config = dict(
    encoder_norm='layernorm',
    encoder_activation='gelu',
    encoder_fused_qkv=True,
    encoder_parallel_block=False,
    loss='mse',
    init='kaiming_normal',
    beta2=0.98,
    batch_size=64,
    epochs=21.1,
)
Rows from block 13 of the encoder of a small spectrogram FSQ autoencoder, named by matrix and row number. Rows with one number belong to one neuron. Each number is 500 + 40 x the weight over its row's rms, rounded and kept within 0 to 999. All counts start at 0. Numbers have three digits each. After the name is the row's rms in percent of the matrix's.
After each neuron's rows are labels from the 100 clips, of 14976, where the neuron reaches its highest value: "top examples" is what is common among them. Only what is clearly more common there than usual is listed. The data: short pieces for a synthesised band: melody, chords, bass and drums.
# fc1: MLP up (encoder.blocks.13.mlp.fc1.weight, 480x160), inputs 0-79
# fc2: MLP down (encoder.blocks.13.mlp.fc2.weight, 160x480, transposed), outputs 0-79

fc1.284 080:467483560589502542510485471523507483480506501497511475469520505510442456482524495502531507470492508581453513535504469495474442493454540525407468523456551684504529485488497490486495527450554529542550539499496460443452499515470496472601504490
fc2.284 117:423498497535486574531460495520531517486481525499464603479514570495477532496461434468559451465485474517576516377513473466551528505483507513464428510443557492505536517426485506496507430545475448479475497484497513516566482424402551547612467542
top examples: rimshot

fc1.397 087:429490414467424415487511536482444506482519496494464510540486571498512564452453514542528415549502459432466467492511513504516548416455464523491489501519557462517472481526502490506518528511515495480555434510512570551565436495468492501518547489
fc2.397 096:544501540561519501525480571523501486521527486588484554416493499437468465415533470549501406512492430592450473495518458477486500564524560478476472493526450597489555503424501497436483470410500496530533473487494550455433513516543480546547561513
top examples: tempo: 70 to 80 bpm

fc1.72 163:560457541469535586500487537439492442446493465497431549544544572496547483496486468494522551385529491492450465471463460476544475501486541422537469549516436456467529513467530466512517553542540555495498534542498503518544464541526491453490492525
fc2.72 067:394494540511481538536476512580589517440541475502533485555496450490471508508460438488525500541493482517444402479445421492508520533530552494482490506482527505511505536480437434495538559518482536483526530518487476531483404533552479503556553645
top examples: clipping; text has "clipped"

fc1.150 132:532487564530501443460467491485555481491557512485578451554493415484573573518516540561500535516514543570530503512485512485531524486525503493537501515443486491515437489464487506530517493393472558500537448508471479528562542498550563504455438447
fc2.150 086:440481499469471559535481499481563505507493568498517484531496470487531519508453471494510522492495498459467410518511444492485517512545533522476470507492526474635544507513358462506511610531446530501502586502453471468480435505467496518525516508
top examples: ride cymbal

fc1.146 107:486486513507463483488522544563489494498578496496494460582512515506494564512511493493504558572520511485469478471500503480538491477483521513512500504479530466507508515441501503528470473516587507491454526504499549540522460505495484467511466513
fc2.146 115:517505477492498491521493479424543521500456347505512533452485505501527516511449498490530466464488502521568515524531466510482540502523523546482487493505511537328506504496662420487505526528475482531533481504509496475490515530471509530471476476
top examples: rimshot

fc1.207 150:449435510514485547507535477426512455466491452516424466608535527478599426552462458488494493487500521473457486492480481460568534476519544495548486542581473512463519504452549463504509489547543502522467580563464466571591451540532513473524482536
fc2.207 063:540481553501496508547494517523546513501529424503517521448524510492446426504562441493518482497501472515498557477469484529436493511485557558531472527524490522479451496479437435498487477516551465512593390474500504523480451592509451497542512564
top examples: clipping; text has "clipped"

fc1.423 099:521520409417495496500489475479546491501494487484568420472504488530482573512476590473575525538522624525547483536524477528495535450528474553487490491451558426503477508558500505499475484510386482469399509484527472448548555512438482554476401470
fc2.423 108:470498582565493506529533542517473552478521515505447553530504508495478393505566412529427483475487459449483545432492445445519455536480602481571585501493483564568560478454449462489497507481548505578538477538502500554459448548549494436562508572
top examples: vibraphone-like

fc1.386 199:462505486502476516456463497593497495513453524475447551491487540496580571518572535563585498471494519486528491508485534502436463525431531445523527493494473474519477530550481526531522482485495558526426511499479585537514520453478517535437549478
fc2.386 068:546481463485516457511516523467526481534494552501473519426520502500523448508465538491567499503514488564513525522564501517449525489530452526490468516512503490669526518493332531503451462505488461490499471429505530448490579531458452497482465426
top examples: tempo: 160 to 170 bpm

fc1.283 081:423512423423434429516539575457483521477491494531472548500473452465481494519470553466551423558479504494483497480533522512546558436482496569486479503484561429524531475566495494449480465510488468467470462510490526584509531508413446456521471488
fc2.283 101:539488570577494523538510553514506484500498528544472517460496512459510490437527433577501452491468433592504465518480469449487484569534557474453529504545430603539523468438448521457508519398510547575557502487476506473418471469617537517526551489
top examples: ride cymbal

fc1.242 158:526504491559535524466520484563467485540460510462550561504509480536536511463541481494561444519528489492497577502531556546512498503490467490454526504531483558507444437544489522528489485500435504480444505482526500543453531477472568565470599440
fc2.242 069:483475465473521480472507485490486476482484636499505475505519506498507470525489552468500503486515523476434509506492538511474482463493425470479478522510498479732502521506293536506490505519500485479444528452497503488510538467509500491464466459
top examples: ride cymbal

fc1.168 105:560480525416487530511463502491556485510476494493515516524500502482556527414477436524488513552492476480495552569533556495481527467488514528504495509532454506506505479508505505523497413492551456502565543507453512589540475529456500563430536506
fc2.168 147:508521536549522438468502502545472512479536529496444530473504444515451472503531521495549442534507510527465600446489604515511492521421498488520582495541475610548526466484468596495498408502534447534478516485531562575532514474562472532467551527
top examples: tempo: 140 to 150 bpm

fc1.60 061:489504482441411442484522557492506542489544528539490461527482528441453523527513548530484445542419481493498495485521514488490559523441457483534532512506451440532479424499477514437526448477514578508508448498413492569543498471485502488501450482
fc2.60 064:538490493445509516493478469441509430471505553496516487508500494502499500532442549444559555486532525462444473524497487547487541478511488537494432505441526466645508522529344477513489506531483488459472559479508486513526524570410452501473465487
top examples: bowed string-like

fc1.374 084:566479567524574588509461420529530461536478514494569476494529514513505454510527464525450609463519538500535505500473507517481420575532513413479509493510430523477472544488498501530502515513490529502543554488496462405505476491602545519496480528
fc2.374 116:540513563591475515539496560517487501500518527560485515469471502451473480426536445596503427507463418564497458531511507457489502570529507494452518481535447579534514472435463530441524518386512549551577473489483516488415471474573502518544566471
top examples: ride cymbal

fc1.369 090:487482518502564486452475428512472471476477508459479443491521601536489485602522502458558526470539556563503521498505516497504452454392510431503495514459416505509506451485487504538474506469476499513515493498537561461478548489485524484477419496
fc2.369 089:643504608531485615541475516517557549513516514505482468468491488490487455515463446514495536485476474541529520487430390451467497548519590515479545492465460531500543504463433452488500546533486501500491582495469458522479452546555506541566511580
top examples: crash cymbal

fc1.128 167:553500422480495473473514474552480503520514537492507476476489423500515590588491577493459406497503517456584501481571484520474518559508454541466517491522485557540495450565463532516505517474427496533403567471474530476475496434469518528474466442
fc2.128 095:499494542518508482512532525520441494469521557500468527523513500501443380519556485506493457475510479453529548455539519508469487499456527532567523510482500529629469478494396508498481381521569478525549422479522499554479475466505450409513487503
top examples: marimba-like

fc1.142 089:495512398386478414497587504434574508482499501509527505495474429474484500564489568465534428568510561408437455510510491538476501518515510495528482502499504468527455498571505519519510500543456518470526413522515509511490520555440449474430443463
fc2.142 140:428490426425509459455509455500515507518498520493532511538513480506504540528492556451482434492500550443540471477496525509469517458481399516497467506543555425523424514559508531514483549594491492454518441511503526493593470430423487512394502434
top examples: closed hi-hat

fc1.167 170:560494503501509458560494590499479490500542473495463515451529495514446439507484508472484507510527497486479485476517497526522538523498511660512469515515519555479533525469527478509450484520605405534528544503532423541495504544505439496550521512
fc2.167 061:498475487488527492481480478478527483513486613505504461471516509492534491489463521462530514483502506459489512475476512496521496496508463476505489514531488480729507542491314495498468544560448472496490506468488550479505514421495516522461477503
top examples: ride cymbal

fc1.431 108:443514519460504508507536451494482508480517498510588424488471445504446446522495547516467546438490539542492556510436484514510473496519441535497444487398470413496453516549489473466499569516529539441534459486481426466505492524523525494521404482
fc2.431 126:551487437485506456507464485447527458554513508534534465499489494471531508451450557526519398498494498489529444532493447510509540520565455512497444475530524495516571551485484505485466525498482497503539446511467530426448530500524480480454540422
top examples: closed hi-hat; shaker

fc1.468 092:486512386518463449525509548518520492490506510460503490473506485510518493463451530570517499550496491533473483501528482484536516553556462600451473526497478502538530520434472504492496567449501438523502549446487512531408539535550495507497528462
fc2.468 134:475504482554513411514498545553478532545544455516470470480499450490533543452426504533431417553478458543539473502569489470564572556554510515520547488518503538453599550475598486480473508515474495536512478490499532497464549514491492519505560483
top examples: thin (high-pass)

fc1.333 103:440511441492476527474601512507473492503512494488518392544507522526506453517475435534399423560494486474489516517552517505533498491524480481527503490610499495491480519595510507514500471478478585524417632498511456571551531503557531489480574483
fc2.333 137:423501499511507518500491509481497500505520360502501451532504475501502498490483469500545481527501499449450470448491491492542505515503559493537499498505507485293504518515722445500496523520480502500474523528500477519485496523473517500534513570
top examples: vibraphone-like

fc1.434 063:369462459496591445501582497539544460475451503482485512492524582531529445498537496470476466459542567508492499490527525500483455420489508526508478523533434532502490487449481489536447509512530527500493433499519449501449485489508533492505487488
fc2.434 070:537485538493492496520487504466532554501520672493475489498517481499516456520451502502507545499490492516547533507447452484464517519508458518484489516446499488702531505478327507498482537505493481474507593447488508500490504488527462487509505469
top examples: white noise

fc1.392 074:456510482401510525507469424487447499486529497505538507524492455501480510587482533390523480503522593427501497490483509531482505422448506534501481484469570516488487507539509493523506524523489421490485492504527520491573484507483460502509471499
fc2.392 110:432493518421524515484486460501493458482527524501529538509510475501451493569459541429525524516550533434498500420475520551492515483456462518505405509418535400545437503553434502513490505589473468396500531488515514537582457446443460504525493536
top examples: crash cymbal; ride cymbal

fc1.449 089:516506485536501450499527475437437498501505509508499474486489513502429446509522526556513509516497502509483526471430544481539463515480375441567522502528539460500409469562492510479504598473554544527475495498480430515532490455539460488511542511
fc2.449 134:497504579486498548525466489445448476473528464497503475568507492499473469514542488495540519526519521418493476460461562501503490544453572445574499522499478521416486464512582485506518477443512497488516535539521498492558483457563465463566517606
top examples: marimba-like

fc1.59 087:573487470490512559502486474412566492498497514507543582498504472502441438477536501515450532503491441495502519545432545498483488552502405549518476522564416484498510442538496513475482558517542524482497560475474440580496460475471484531488502507
fc2.59 115:489525572475471577542490465502557514477509497479510567487487508508511459546518435463546665479478516522548512438514355503566484527471565544513480495427534536465487469521505502498509491499485489498501496475504482498540464480443454498570449558
top examples: closed hi-hat

fc1.413 118:542495508554491529461467462549505496471447499480466492484504459483477606434513534482618536489509559577501515464450471489557528544494489563407517513581523491510518506536499505514495499570512483498494518503470565564468405486572456520504504476
fc2.413 183:501486495451469531509486495398521492499473499493535402539481549489556541502481491498485544461495492488551408540476489508456535486577502522455434502462494425476483513526517452517523599505467549450487540528464410462457511546421523484458475452
top examples: tempo: 160 to 170 bpm

fc1.35 104:518484502535521528515533539534502462511509495419511442482542525560434415477511453584555528520556452492486519510553498477527455544547522496468544519503436559507560501436512520556483529388519507566519483487526509446386569502549559471554500467
fc2.35 192:612508569532511530524425490556460519511470486502511505431501547503494517487507455501506582483493476606490540484489423488547473504474500494504493496486468531455497483462516479491483489510500488522451616453493498507501496470572517573576472519
top examples: tempo: 70 to 80 bpm

fc1.273 158:508447508456514483552415470446496467481447475529575504535547457465501437436510482537430504488501484459466497525442494474462485481551501487518483543581561472473472537486530461487484569476545437583537474533493485542604426497555443498526540544
fc2.273 067:447476517502511485490513506498501480464500641504469512513516518492525461512490484482497504476508491476462503458503506495527498500497493495517488521503490510757523504484288508499491517510518507508489553475494507558483477476511498471498485469
top examples: thin (high-pass); white noise

fc1.156 095:512536556493482502473488512504462518466497481499412436450475529494487509537469483416459534477484505546537583473526480497478557435461490601496515502463542478496517474508501501470493497546464461480392543492480440612596500524412540551499505478
fc2.156 128:547517580579488532558466540535487510488537496541506503462465483468483486446508462568492430524470432540422453532508466466495488589535537474493523478512455549495540507447503500451531530376491569532591434508500514467420492570586494510546575516
top examples: vibraphone-like

fc1.411 110:483481471450493498499545533479535498490503492507511369493511496482450453499529495504452498527499491531533558474517682534450483491558492510438479526532455494498519495521549535505491481515436498509500387542496493509507506474522601513441498439
fc2.411 202:415502440528517530496494534639584490493487439498504633473498462507534499451555461462389518492507481586536496457550458499448487523528472492540500494536555418436501533470596497500512503499456516459431450544508526501549509477435526488478571475
top examples: vibraphone-like

fc1.271 163:488547423479501566501540523527510541519456528492519453521470559521504523530495557538612523503486536495542505502607537479495480466507460463530526459489456482524485460446455525488491524509494516537474418459516471425511503455411514525452440505
fc2.271 082:420486525507499473508509506527510491485510629502486531512508503495496470516507471500554473498503491497524512479518505501496517507500508555500495512495524516743500509497299522499485457500535498513526522459500493547481464474501472480497502443
top examples: thin (high-pass)

fc1.426 077:496505494431506456457461396476496493470522505507542545518491495488507526574497515366522564468508580498494489479493483510515488442446504483518490500436585492496499497519499505494487521512481479500469512506507538504555489502457476496490441505
fc2.426 129:458490497420526459456485440476538483488504536488547512490514472515513492556483546412478547499536548450527562456477548546477503462461472512545436512418533407574433512551424509518487518593463465434463543483515509535576494435416478491466442504
top examples: kick; drums; snare; open hi-hat